A small contrastive image-text model, trained from scratch: encoder activation gelu, 72500 training examples.
Rows from block 6 of the image encoder of a small contrastive image-text model, named by matrix and row number. Rows with one number belong to one neuron. Each number is 128 + 24 x the weight over its row's rms, rounded and kept within 0 to 255. All counts start at 0. Numbers have three digits each.
After each neuron's rows are labels from the 100 images, of 14976, where the neuron reaches its highest value: "top examples" is what is common among them; "lies over" is the class under the peak. Only what is clearly more common there than usual is listed. The data: rendered roads seen from a driver's seat, with toy cars, trees and houses. In brackets: how many of the 100.
# fc1: MLP up (encoder.blocks.6.mlp.fc1.weight, 384x96), inputs 0-95
# fc2: MLP down (encoder.blocks.6.mlp.fc2.weight, 96x384, transposed), outputs 0-95

fc1.165:112118129098220102183133117114126129115152148121109133111099147138144128085110101120111124094124145085104152121134132158103111154122080141075112133120142118128133110149158116108115151144134079134152101135124128164081137145099104134145104100107151120101149141104160127169111133154106110108
fc2.165:097130184154116110134108196140126111131131108097141135128111157144138143085140099142137141126160171117184169123102145147106106131152120076134123116145144145121124090112097138107129105113127102121112123136154145135160118175115140165109094139135122122131053176131120154097115113141144115126
top examples: pine (93); bends right (62)
lies over: verge (96)

fc1.292:117096126120151107164105116123131157111119080156080112152126143115130115163139122093129130115095097144131122177142110122172144115128098140141113113135127156182114152126155128083114127152134140139151151159079136089106121113099147138181128121143149175124110119146169074098124133125161140163
fc2.292:118148116111146110120168128117143134134127149042143140163114135152160175083141142134109119107170148134102131149152148171147120099116113120119099163169145131137137145111169164103131083151111131170145113145124163138103144130139138163129161162101134113158116101090133142103119094143137109141
top examples: pine (100)
lies over: sky (98)

fc1.242:096126110181118148122117147151134119108129166166140084169099120131139074140136115081134115077121133129133120137138099137129149083129134120128134142098153132121101141146151134151098188106097133185154109124130086127140162121124127122103095135129144169140137163080135136140101093164102117133
fc2.242:105093115156099089110170072150146158125137140146139123161134135139129130095126140149114098118107123115085097138112144172103148117119109169174167093091120163112115096133148093132126132128094129129137139129138126133141174125099090112164112103139148134147175144133128138124160156080117095097
top examples: truck (100); vehicles: two (79)
lies over: truck (55)

fc1.367:122145129134110136127131096091120129091180114121118110148154133109118128128115118116157168125121095075170143190152110120154093116126141101098125153140129108144161147119115160117196124115168117135080115125115141135132133135141121128134156111144151140109167152079111141205137139130114119151
fc2.367:135123149111162159183139138075145134124129151116123115144155179133094136153100114111111145131139133173146130108118143154162162116158151125158105093134127130142099086146079140101149099132143091158119162125132140133141106154089078128087148105120181136120113128100113143174111126111105128138
top examples: straight (100); vehicles: zero (52)
lies over: road (100)

fc1.341:169091131153117111131100099103121089100146147089184104152076119144119158109147142162138149108131124156102141146102141120105149106125132141156152155103128128107167162110097112096130120131172127170108139108105136140125175140150122134107128142147171137129084130104134113192161135138148122113
fc2.341:113135139126110100147134123083119142100177104157102131094136106114125109112093163078132125151134162142153110114145129147075113126112164137140155148128140128131149132168162132125177088165088145135178150139143136190141152133108137140153161093141166113122142124123124124159088141120115150157
top examples: bends left (76); vehicles: one (71)
lies over: road (100)

fc1.120:106079156128127119109111095154156191106118148117095137120149064122124139121111129090100113097106152105123093127150148140135129150126115151129096061157137136148120109147167124118117103092106161143087123109121096116123099132145153135156127173114146149166174101097140138118126116114118139113
fc2.120:138152139136113097138131117108131097140143158174119134117134095121121144100138113118119146112135126140061114138099118131098116152138127136153089137062072093126133138150062108148080145145114151153171154126116128098106104082157102119114126138113172143132130095112116128126105096157119155109
top examples: vehicles: zero (33)
lies over: verge (62)

fc1.202:153141125148099157113143134154100128140139120126083106091061138114104161132147136132120128113076130108121129117126139122166110184136104147141112136125131102127106145140158100135100142133135091162145109067120131139084139150097098097135087117143126129149104075139141061095132124113130108129
fc2.202:093107132125188139121150129138108118133111149165111107124121168102117075110149097175138119141127141118148105133132119113128147134125096146090146079115148124134131134111145112149090115115121115132095073130159113154164119137128174118117123152129093178114093116167106098151081171125104151156
top examples: bends right (65)
lies over: sky (100)

fc1.195:103095136089142164089141079106119135160115121110147146164111119134092146166128152146162126128113145146153108116109145105149072106175098107116101136131138131142151155114088129116154140147132124122089125127088161107104151177122152133121147098140149129174104135122195104143111150148126125111
fc2.195:148149101140148127136137142094086137108115098142146164137140144104102129142159133123116079119147123165137157174122106120138091099103120143121113164121142121157134146076169145125105124112124140167139146120166158143146161139126118061093157146160112179142096147108133113122164096145143165136
top examples: pine (82)
lies over: sky (86)

fc1.300:138155146142108121142142125128132120092137105175106152122091132126117120108097137165163153145132121157147085130153080117108112107132141169122104105143193097128119160113113121102137156165110109086169146115107124135144141073143166125115095109091107101115095102134103109134083133152102127148
fc2.300:173145114107154116137111179130144093140119137098099124134093120159141106124131143141120107139140165088138121160113101096083106107154093114124100163140135165100103070143077143113119140103109108151140128121136167130106148130175095123164126150121105137102159182130146133103128138097140122102
top examples: pine (59)
lies over: pine (29)

fc1.308:129118120148108109137092119121184106125141078137160195175161109121089092104166153141124127146133129125107130114137124110121123160110148150071065142150141129107108139122129106080160116125129133153117113132125110106155181134103124128146103120162112143127099135094115141145156120107100130095
fc2.308:126155126122125132128138169152124106138098158118158070109118172143131088116144149093133112152108130163146161135108120138126121104143124114082071108146128097126171122150143106071125151098146125174147114119104139154126171149137150130105101152114169175112166142106096107092118128135121139130
top examples: straight (92)
lies over: road (99)

fc1.353:133104143107122080130126096102114148134119129125117123142118141174156128165120117123142170161105135112134146086089091140116079155155120082120105166158118141125126118193133133094118147151076121103107150134138125128113128127126112122117117193107107152107150101129117055132114140135132149116
fc2.353:137115125140163156109138127101096135153165108167168125112125127095149099123136135102106120111132137109123130122156122126113112118175159102153156112149152145136192149128132135183112134097147136091136094135119163117131103112181118104094131139143157137076125123089139177117155096091102101150
top examples: dog (80)
lies over: sky (100)

fc1.381:114096160161160114135122143127096155108125120129112146088132093103100153093137089151154130128091137132155141115108126068141133130170097103133177124158156113097128157134142131107174111179161147124104168118097152151100086114118102124112127135142146124113165174133150141113128100113134157111
fc2.381:162086137169135152139139121133127175143135142151112160135129144115139155143099098164183104152087108102142106107124153122131108085144139114129129182093118101143123143150150133133106113131110159164121148121150119192085153109128116120137130111106149117175148112140166160114068119132126137121
top examples: bends left (78)
lies over: road (100)

fc1.269:122113134063144143156117168109151109147089132113089120097142104145157097175145140148153094139126117102100136144143117123183146107130138131105114168133113161099128175120114175161122157097125084101110166136152114124104123135110132153133112151158145095153148123141135124144081098143145139104
fc2.269:101098096154105149075092132136167104126150130134119139056137173090138113125114153123113153122120076166135099111118119086140131087097130118123102176137108137125141120130135130110128112159185122129132136095129115131104159142111111115159171140108115119143150119136082131146128108177135134149
top examples: vehicles: zero (32)
lies over: road (70)

fc1.175:177123162109153099167103123144093109117108132131091149110155135147133109120110158114136119129168162167127148128149106136151102109110148132104107136128161101107119137069152124076131134155088140139136135206162163157150105131135115111115122140140142136129106104121129126107181176122134106128
fc2.175:151095114084120101084107165110107122157119109149138122118099125126133132071186124132153113156126120136118147099096159134092180162086114096093142103109094103138161136160122159119119127093097112124130136170164146121133152126114072149129121137138105119155133117140118081129094127121127118142
top examples: house (98)
lies over: house (89)

fc1.188:103090126140112136079089099104153101126139124146102119138121121139109108155116088157112117102131123146112117088136102123115093115102123142114076089114153105112139146153144149093126119076101103103084125135119155089182156135140122090107123137127099124112142128168103170139119126091178110118
fc2.188:100090093131158124118162159110108088108190109119130103136119129148114103091160150129102144131112129153110124087082094148177138090170099156163110090140133139143127128108159131091171127141158145105134099146142076146128096124108144139131103138113149144145137155105142138092145136138140133135
top examples: tree (96)
lies over: tree (64)

fc1.376:139112110147163103105090145211112106120090171129123136158075151143094099131111145140114125122144129128117131134119167122126116123131130124160097169116134107140142149103170124113116124139120138160134135108144135085132102040161104141134157163118127100147109126145129154109150098108113119135
fc2.376:129114118130117094140163118087150140087129141114115138094118093146108158078131129102123166118126146095117157141103139130130136128096140141129143119103154122134152111209052160107111121111093124120136103136138108163111117117146134143141156102146139122125126083103182175121130129116122160162
top examples: truck (91); vehicles: two (82)
lies over: road (100)

fc1.4:115161137146130090159130086115065161156185129165132147167132148138152138130125139097120132153141159131064133101105102117142109109145119105136159121137148142154183146152144148124138129100168093135137109148133069132122145130113126107149130152153159125148089147151138129149145147150169115136
fc2.4:165142128106146115128149131083080136119137134163179114159139149122130125112099199104111116087117074104115087100135093097128161120157128114130129161062119127094134153113144101125130097118138114131164096112135135126138096125130106102113135159112118157129179131110124142125107139103115102136
top examples: lamp (71)
lies over: sky (85)

fc1.149:138161146092127117113126114138108141115148148129102136110115122103171143129149128122120160086179115129180129126105137079116125101107146122122130095081131156093175115094133154130131110120087146138091102107076082139157140153147130092134099147109096151092137108141115116099140125122131184111
fc2.149:128148134138131154137127102133147150129176091089104118104135132132115151147133105134104116121131134099182153130092138116131089124133141185093103151144101087121139160168117109150108107122165138149134148144137093105088149119112156132115132152164171145119081103117104173137114122119116146059
top examples: truck (84)
lies over: truck (76)

fc1.363:093125115118093136103125133114108126110168083158125152100108132158089087134132098157107112139126128129122087081116126075130139159132132153112119150143155167121095139142143142134093081110118143126069140123160110118157114145144155111138116156188148119170137109078141124130139126158090132137
fc2.363:143144132134120122149130126199134101149106142110123131136083105147098085130121122066116103143085121125122134123140155145137140143125143120112073135101078154132134182151184152117144187113184161111143125095119135123127139149111104111125090151123148130115112117114150115147131105102128116104
top examples: bends right (95)
lies over: road (71)

fc1.208:126149124154144147138118160124131157121173114124134132116092129116128112130104109130127094121114135123145173132165093067112175149139106155119144160144129134098130108120153133154176151152150120125159193103124131103142125098084110122076075179115131097131146127129139104101103113101118098118
fc2.208:122128114132134115110155119105157131153089138146139132111146151117179112147152108099122141164140116104157099130129170110156166144123090165148145119115149118128110091114127116161154110112182164138088121127142106125118067117116081114140130124086125115151141116198108139075133113117159112137
top examples: straight (92)
lies over: sky (100)

fc1.167:123181104177156142172109129111133085126153152107098127119153111132114093112129109125118154155135150174149108112138142123143125118142111105093109151130134125067138119124128125114108102119125145133102091148128185118165117153112178124092078151129138120115098100104092113130078128110171123138
fc2.167:135095119167146108107139165107131145180143096115170147178132135120178159112177121125117150102091114122125127131116141165087176147124106171096131108102091120105121108150083164110149128151111114144162151133120098125141132119103132115120109149144136119089170090129110153114102104132116139120
top examples: car (100); vehicles: two (79)
lies over: road (99)

fc1.346:108136104096089154124136140117102118123128134097109072140115109096140142147131112140048159130105139160084103105127111104180098091148187157149126118146148119116108142108131130122133145155107113141127104137128144144106076103101133103121088110111119154102118137115100170109142147154136124156
fc2.346:107149148111104125097166125098159089153117092120133118119115111142153167149136199131140178140120162114097134134159152108116143165139138125140156144136161139138131131105111094119155095084141128149083132119098130114177118128158154125113103111114147147116176128129151091139138154131121082169
top examples: barrel (60); bends left (60); dog (56); vehicles: zero (49)
lies over: road (100)

fc1.378:111148131173131110145127109140141150141109144113112132152125127129155128101127122167120127164119073150123067110066144146135139189143143114120130135143125073110151127165129128092126130186121125144136149083111124126120131146125119143171141138122145171106161120160155122161146083117141144085
fc2.378:125147107109165138146125170141113126168166109107105160145170143128114150133114117139145106145093151094104135156140132161157113143154114135110190122149135103111129126133137134136068145112181127112134141096146096103114087112160154124175175174106124110102121137123118136129153131163105131170
top examples: barrel (67); dog (58)
lies over: sky (98)

fc1.33:129129137101111165142141171073121134142178146139163131095117116126137126100122164103146127124113166123109163135047099136104129137139128126165110115126111148188131169127147137118116142141119175101115154078149119146106136107140112168120095121113137116112093136115135082130135119163105112130
fc2.33:140134116134152154093094112087119129163087124152140090173100113136096130120125136136122100138138161129154165140160122177149134136127128138099152094113115095106164092166114146106182133129129148131135155170107144076113111142162149137150153164125150155094154139168158114132157153130127141144
top examples: pine (83)
lies over: sky (99)

fc1.105:104136147150153099099089101136118097123137135114134132173127133154102161158129141090131131128163105108092107122116161142134077139088104088152098159138124102134147140130110124106083146098123181138145118137085117175099143155125147123158122119172145148112141145163110121180127132101137098158
fc2.105:115197137107127099105137097138155129095106107117094105109112115090127143148148097114138145131125100103143124099166166078129152134138124131140140164129142162135108176089149121115163116141114142151146122145164151132182135165078138136099163123161086092119113120124128124138117167136109103119
top examples: lamp (100)
lies over: lamp (87)

fc1.119:111120119103154091144160113107155142136122144114096158119100107125092137123109124152104094156133130087145088115144085122144131123129148113071151141109112099057119144124133143126161121127130158151161128170128193126101060126104150125131159151142138124146128122109113100117090121094128117107
fc2.119:128087119144142122151156090159085091196099155135170133111118111145100123178136104171121117108143106119107158169128167161145135127098110118112160122106154135170133127148157186097157126105117113107156140113104120105110107127152140140127112157118129108131121116135102123087118154138114135088
top examples: vehicles: two (83)
lies over: road (81)

fc1.330:137111163107094155150124139133111121095107184167120076144161110100117108136117118125146150095117141126079094139123110116132104130122098082139137115130148148108136134126117103143174115144139098129109140115048151125133127140170104101110136098073137119133120111128143082082159124117123103141
fc2.330:134148114150101103114142147149122137157151115104107120180109149109116107165158113126139148129166116113140170096112059135151130096136129133147156150124110126129112150092091168123174083150113135096136148126105106151110153141119134100146146129144088190085162125117114111099150112123119158145
top examples: bends left (92)
lies over: road (99)

fc1.160:097103157154138148155124132101085156103183167117106093111135130134140137099120157112127142101157121128103063142109122114189173091124109140160113114121131115133104154125152132113109122113122126076112123115120140122145134106137109136126139105054092116163105135140126090122098114140091127138
fc2.160:172141077165137159156117155144125136138081126082118117123127148132122054153127147120130201118137096121084144111121130105147138113106162132148121123129134115125123141072135125086150109073155145151108138111120129109110131157141140106111130110140115155158169111152149105137119155117156149132
top examples: house (85)
lies over: sky (100)

fc1.221:113094100145141117157138135110073130147114115120124133180160169119131137101106127079169163154121131119142142124135112112074118132133149082157099183147119172105145141095104102093156117115149122158105141141106127167141151133152134137117091106117157106104145118094119142150136119096101114165
fc2.221:122128173116138149154121125110129137122149141106139135096096122131129177126144119111153129112131083157125122121143145134118145139128136106143135126116098112134156117141077162105132095069102134097158103125065141122146131109103092130109128119147122148115168092080122115207144106100085163147
top examples: straight (84); vehicles: one (76)
lies over: road (99)

fc1.383:136122111113102102122125095118093142096120132095123109165145074140133145125139149085132114144148146123151139142149119087146162127100140122121133124101155132186097149149149136080099123113103104175121119122111121157116121104134152132133130110174120212111128106170158144102131099154090127142
fc2.383:090107094129111145101136119137149157139128171178106116106104106082111099175113145136100048115102140102137114134098117089111107148131126127124122097107143131105117164107171153101141131168134106146094119133130135123114129121116126147132103074130180145104146118165129113122136137158161109143
top examples: truck (88)
lies over: sky (99)

fc1.209:128098151094134161116109139136134140099138120139086134123126082115112177126180137142124131140135151126084067088137090110102135128163141102122108108157105165103121123079101117117156130110105121138117152096089093133111136135112092136122128186109129147090101105123164119150088113107139114129
fc2.209:133127129135122151144162153121113101107125127157113094113103120111103157118157156134130161162127122112144171113135138126142113133120056086149148120110120072106137149144144152149069082133114130130126078084131136132191154110089129113123120178155152159106128104128119123136146154133111148117
top examples: dog (58)
lies over: verge (43)

fc1.112:105137123099110125125174150121133108102129128091172141097111106166143157119115136120155136121140095107133110099139123158125085122150153111113134122177137158113135123189168115083102119182067137140096104158101105121106133145106144129120158157091115101147137122140100115149102161146110145117
fc2.112:153136110093148135122126131154132100187181125158150080084148125113130117139147131138123121114153148102104117136105172113107146141168164124133148151143151157137155151104147092135134148117151116146113164127157094136140106071170152119095132105098132162132111143148129171114091096129113098147
top examples: dog (59)
lies over: sky (93)

fc1.230:141153118123167132116136120146147183113140074119093136144136169151118127112149106132139091100113161131162123087130100079111089088101123077146098157131134113126105137136164125148102117134139134096086092109124138130161165142130100127112112094099137178161150134085112141126132133127125159116
fc2.230:112141149136111168079091137136115137125100094132091133091097127146124134107147143110148143166158138129130122095129134188101157185121116095131102119123149140071169139138115122129135135141118119123115152119103080151111085141120151127150087095162118130109153112098142177133110114139176126117
top examples: tree (100)
lies over: sky (82)

fc1.28:098134155126143109120110118127120144172121121117127123139126138136101138096081104148145146122105142124103105111074102116143150118110127122113130141150101131110106140091121202074109171132125069123108155150146107135096115098114167161125196114123155152096099134093121120114154162127133135120
fc2.28:103147147128116111105122114163154131171079128133115128134148122136121188121097142118089138149104129122159124130138130153185106176132128153141093130143103100087161114174138109110152079153087077125151138111143121109149128143120138108134165126127168150139167099143167155131157137136121108116
top examples: lamp (84)
lies over: sky (86)

fc1.295:132147157104124138119142131113178112139114148101143158110144089126156144144148146111069131063170164140126105090120130122136095112100125126149150112068108112111073149136143127134095148148109134130119141112170117137104124115103149120103123168114150107131115121148108074081097122131131155109
fc2.295:094154117082154193124083166123107140163121164111130130177128109119129111162176143117101126096156130156130134146110136146097118132128101145104117147160118120134144157087124157114140109133154119118157143149092165099121126115161129126109138118111154137083115139080155093126159115085127131161
top examples: car (86); vehicles: two (82)
lies over: road (90)

fc1.250:096125119134139099112130085115125113158147087118099101151128147153134136107139114141142103115120180136146092217135103137143133167173121099126136133135135088150119155148125167163168085138095121134128138175084163116139155145105148135139102115130130120112107085143115112133130147119107139103
fc2.250:129098102154103138161104134112118156128163129079189150144108098170128131093123132164109142113133170154094137111133143126163138112115143110164099123137148145142179134117151091143120143116091106159112166164103142159114156147155128138138129159082080113127119136117119130150146122177134153121
top examples: pine (100)
lies over: sky (94)

fc1.177:125113130087141110129174145141120118089135131128113168127070090112099154105131088140146137132179119098148130151145129114051126165134122099049136141145141110137138132109134115114131096108134145107141138132124113099117165150077126139161119145137152125119109148080130124132109103139118132093
fc2.177:213127153144153139094134154136135130131125150107109072105122147153137127114100145127129180128112146129104118118127147137073093141150126130059132154132134114148120144101142110123145134154145163130126131104120100151136114073122131100103141088105127129146137121111170080097097153126155115142
top examples: bends left (88); vehicles: zero (36)
lies over: road (100)

fc1.321:130140129114116124080137119110101126150128104143131128059136119109170138146148134096135160138118127118123112161143070145069092125117112103115109155117140102122145141082152130120089199136099085098109150119121131102136123095113142108131133103141116159118138108141144109177096086104118125121
fc2.321:121141103114136137117093104155120146171177140120072096142177107130139068124146119104133085128139156120152149147140120126170129126110153139120125122123112107160161141085170148127109170171114119112124127133121138122152113140166143172129070142143073105121112122092143121115109131151142118147
top examples: house (67)
lies over: house (34)

fc1.213:148123106110138105139156123150109100126111133074139049167129116113132184131188134126120128103134141125112128127126127113127125094121118095162174110156130111120140175134102129102128102120168117162101158097127109127121149141109134129136137138151155108123136124113179136147150128105118119049
fc2.213:169121112163147105125125109089106143112118103159102100092133124094129139103086151157148113086107149155139175128120132113081137126123143101152159172127147087133107125172183087120106104138120137129161083142139104156145129139145153113168155081149146114148110140123108132107109151131152122122
top examples: bends left (88); vehicles: zero (46)
lies over: road (100)

fc1.262:162140125127165159136104146118078163103146134110119129115124179162116134150137086175114110113131134122126105160122097154159155143103140138105121139116131168179138114109157132140154167118120143119052149132121120149106166152100156115155127121141142100123167129090119115115155132172165120126
fc2.262:055137109150139120107102125114111170154102106152111135133076155144106130152095131127134088091139100131135142125115127131120144189086141141119120104122106108141165162103161173135144120151111081107098108124112129103108117148114112112083144129110125126180144176126120115095124135127144097129
top examples: lamp (79)
lies over: sky (100)

fc1.134:120098131106156134122085142104121118105151132127154178124136137122118109136164112116124131119125087135117120158125123101108181160151113083150133117144075129125101211104161121111134155151135150107107113159127141120107114139178097096105154124092141117121078113124108169139106108149102137133
fc2.134:121132131125089130168115147085130165153138129114127124048169156108143134121157135126140147139136148113150141117117112107131088088117127133126122143133116147162168139146134133058123107093176142089154122106118132107084147104110089122150139112159116120152105126093162142162107140094114133151
top examples: bends left (69)
lies over: road (97)

fc1.139:114124122152112115109185120101215128156145120131084126122178107119108133114138133088146108131098108095124133150116109131113100110139102134123114106130133126053128116135118138113083100146105126111155153110088111092113117115131114121116106137133110092135141152119085109112089104105121095163
fc2.139:116138080090109115147152122135076142083111130105132111106089121097106149159124147140161137149127125156101129089110124146137099173121136125134115138106142143173124118092167137117115120115127113094126109113144158097102119120113094098147173118148128122168142087171172120123117081111087124096
top examples: vehicles: two (71)
lies over: road (66)

fc1.264:121143113110119143121106165140138155089144090097105152102144208120164126111140106123152130129116143128185131091109108079142095130133136144112129126109142123124116159148141108104137089146090136119121132126112118112095143147091105122112112075082120161101156151090121138100147158143101157100
fc2.264:101175135144133126120065107174100143120135130115092144108088156104123152136152162110137119143119130082125122087107127142111138172080140117109130117132138093080166130114123156143094143121112118150103106121138103114134132173097169153144124071129133155117125142125130155120139122087150149084
top examples: tree (96)
lies over: tree (68)

fc1.293:096119077110129108110094127117130116138116147143123134110107094083109134133076095106150128130111131111158156106154109090121172152151105112117132123115164087107070154164114118124143097130140130110143166099120140117103172128118071124115111134101119107081130123136118154069142133114154125156
fc2.293:087129137124104126130117121127167118128142129123144160123169139136125094107141118124147157120134123157140087125114161097105115150160172126146128142101156126149130114096129137156150191127156104180089144133101091130138110095138140097118104124082173120103131104142153136087097138159124196110
top examples: house (70); straight (64)
lies over: sky (99)

fc1.350:126156112133143125129125162126104126121087114170113133161106132068124117170100097144163113146128174151107109186096101142162131141125139113151099160160148137123143116101109097119115129149123130148146114106130111114147163097129078105139102072124133144123112076133100135101138100098159113156
fc2.350:113130136122127184120116137121149088148113158139145150153109133116150113133159108140096130083117169151115090143118120151121119150097125160126171143139146164146158096146140142131147107082149166135141121139148146098164114098177148164104131127122107134136172139142195178143146158137146152147
top examples: vehicles: two (91); double yellow line (61)
lies over: road (93)

fc1.109:137183117109138146125133140084125143159142128112111079135127126144088122149137110152119123143113113077107118152153135163147137098119121102122126099119143137076091179114151111131126134110140114127120145135107124162119145134124125166170176118163117114102121164110149098136094092127164059165
fc2.109:157109137144111094101137188130136113132144171168147116137126138090148127165065150104100139125105103130112120128138133111135143154152106118137115157120142146072117172149163142135080140109117168110097148107134077124143131132129118128114180141078135119152138157115141144136163143152136094149
top examples: lamp (92)
lies over: sky (99)

fc1.178:104132132096112113135156130116084180126125147113126126127123097120104086122151201136135119102111091098120105166131082137146146139103097111110118093132171120119121109121146034144136115140137117117146104151135134158111108140116111113154151117142125102075158109127144109130162111137144126108
fc2.178:135140120136143130125145126206116107069138112113144072161141118107097138128128158110120117148159104093167130151128128181144171162142096114084159126112138129138136119169137151111090153118162142123102133106104096113141134106071139141137104118162097138124113133130095141144127099103132129144
top examples: tree (59)
lies over: sky (96)

fc1.184:107114139179120095122120153122145131092124116153124124131136167119149135109144184184149138136145147167113116140136120129120109088124130127137070152108131080143131125078183133118121143150160114112154099113143146119095125146148163131119070181103133136151109141160097130150121105143145123161
fc2.184:131114146074137093143106143149142119126104155140106115142108118136146054100108149121133172131175164125104180125146161147166123120143091096164125147108133149131129114142099127140142175137113102145131125131131099145139130134149110115168116065125105142154136107100147112131119093082117132091
top examples: house (83)
lies over: house (29)

fc1.5:087135130114173100132097127134167160132128048135147128148149145130089121155120142112096090140141134126157151121126112071169099108126122128090101123111143093111088127145140117149098113124111092162107116118128139137097126139164146094151120112128101152132140172094159127106134144156102096113
fc2.5:114128136126126117138140118134108092104166143122137154145079099094145146097154112120169131163108122098124161154174087167116162115135131105122104115121112121067114166087117145091102113118137159107152152153106136110153090132120142131141106133130112164065142115156138155136178155128130112131
top examples: tree (100)
lies over: tree (51)

fc1.362:135138124114082134123141129107155124143124128101127101150107131105131123132094120136116143089124111128115121125186133114108141068128102100115106154114146190135097103121127199110149129151108107140151134111137086121161170095125137107134112079157148094136096105078108093107162112105143130126
fc2.362:112128136091103127127127108117105110104165139164160122132165166104123115116150114120097149167135134114137139103174128074151180116146105141109143125123155134157169131125165134122112168115107114111120148119128099113096090086116174145120116096152104099135164154151083118142104107135122073111
top examples: vehicles: two (69)
lies over: truck (28)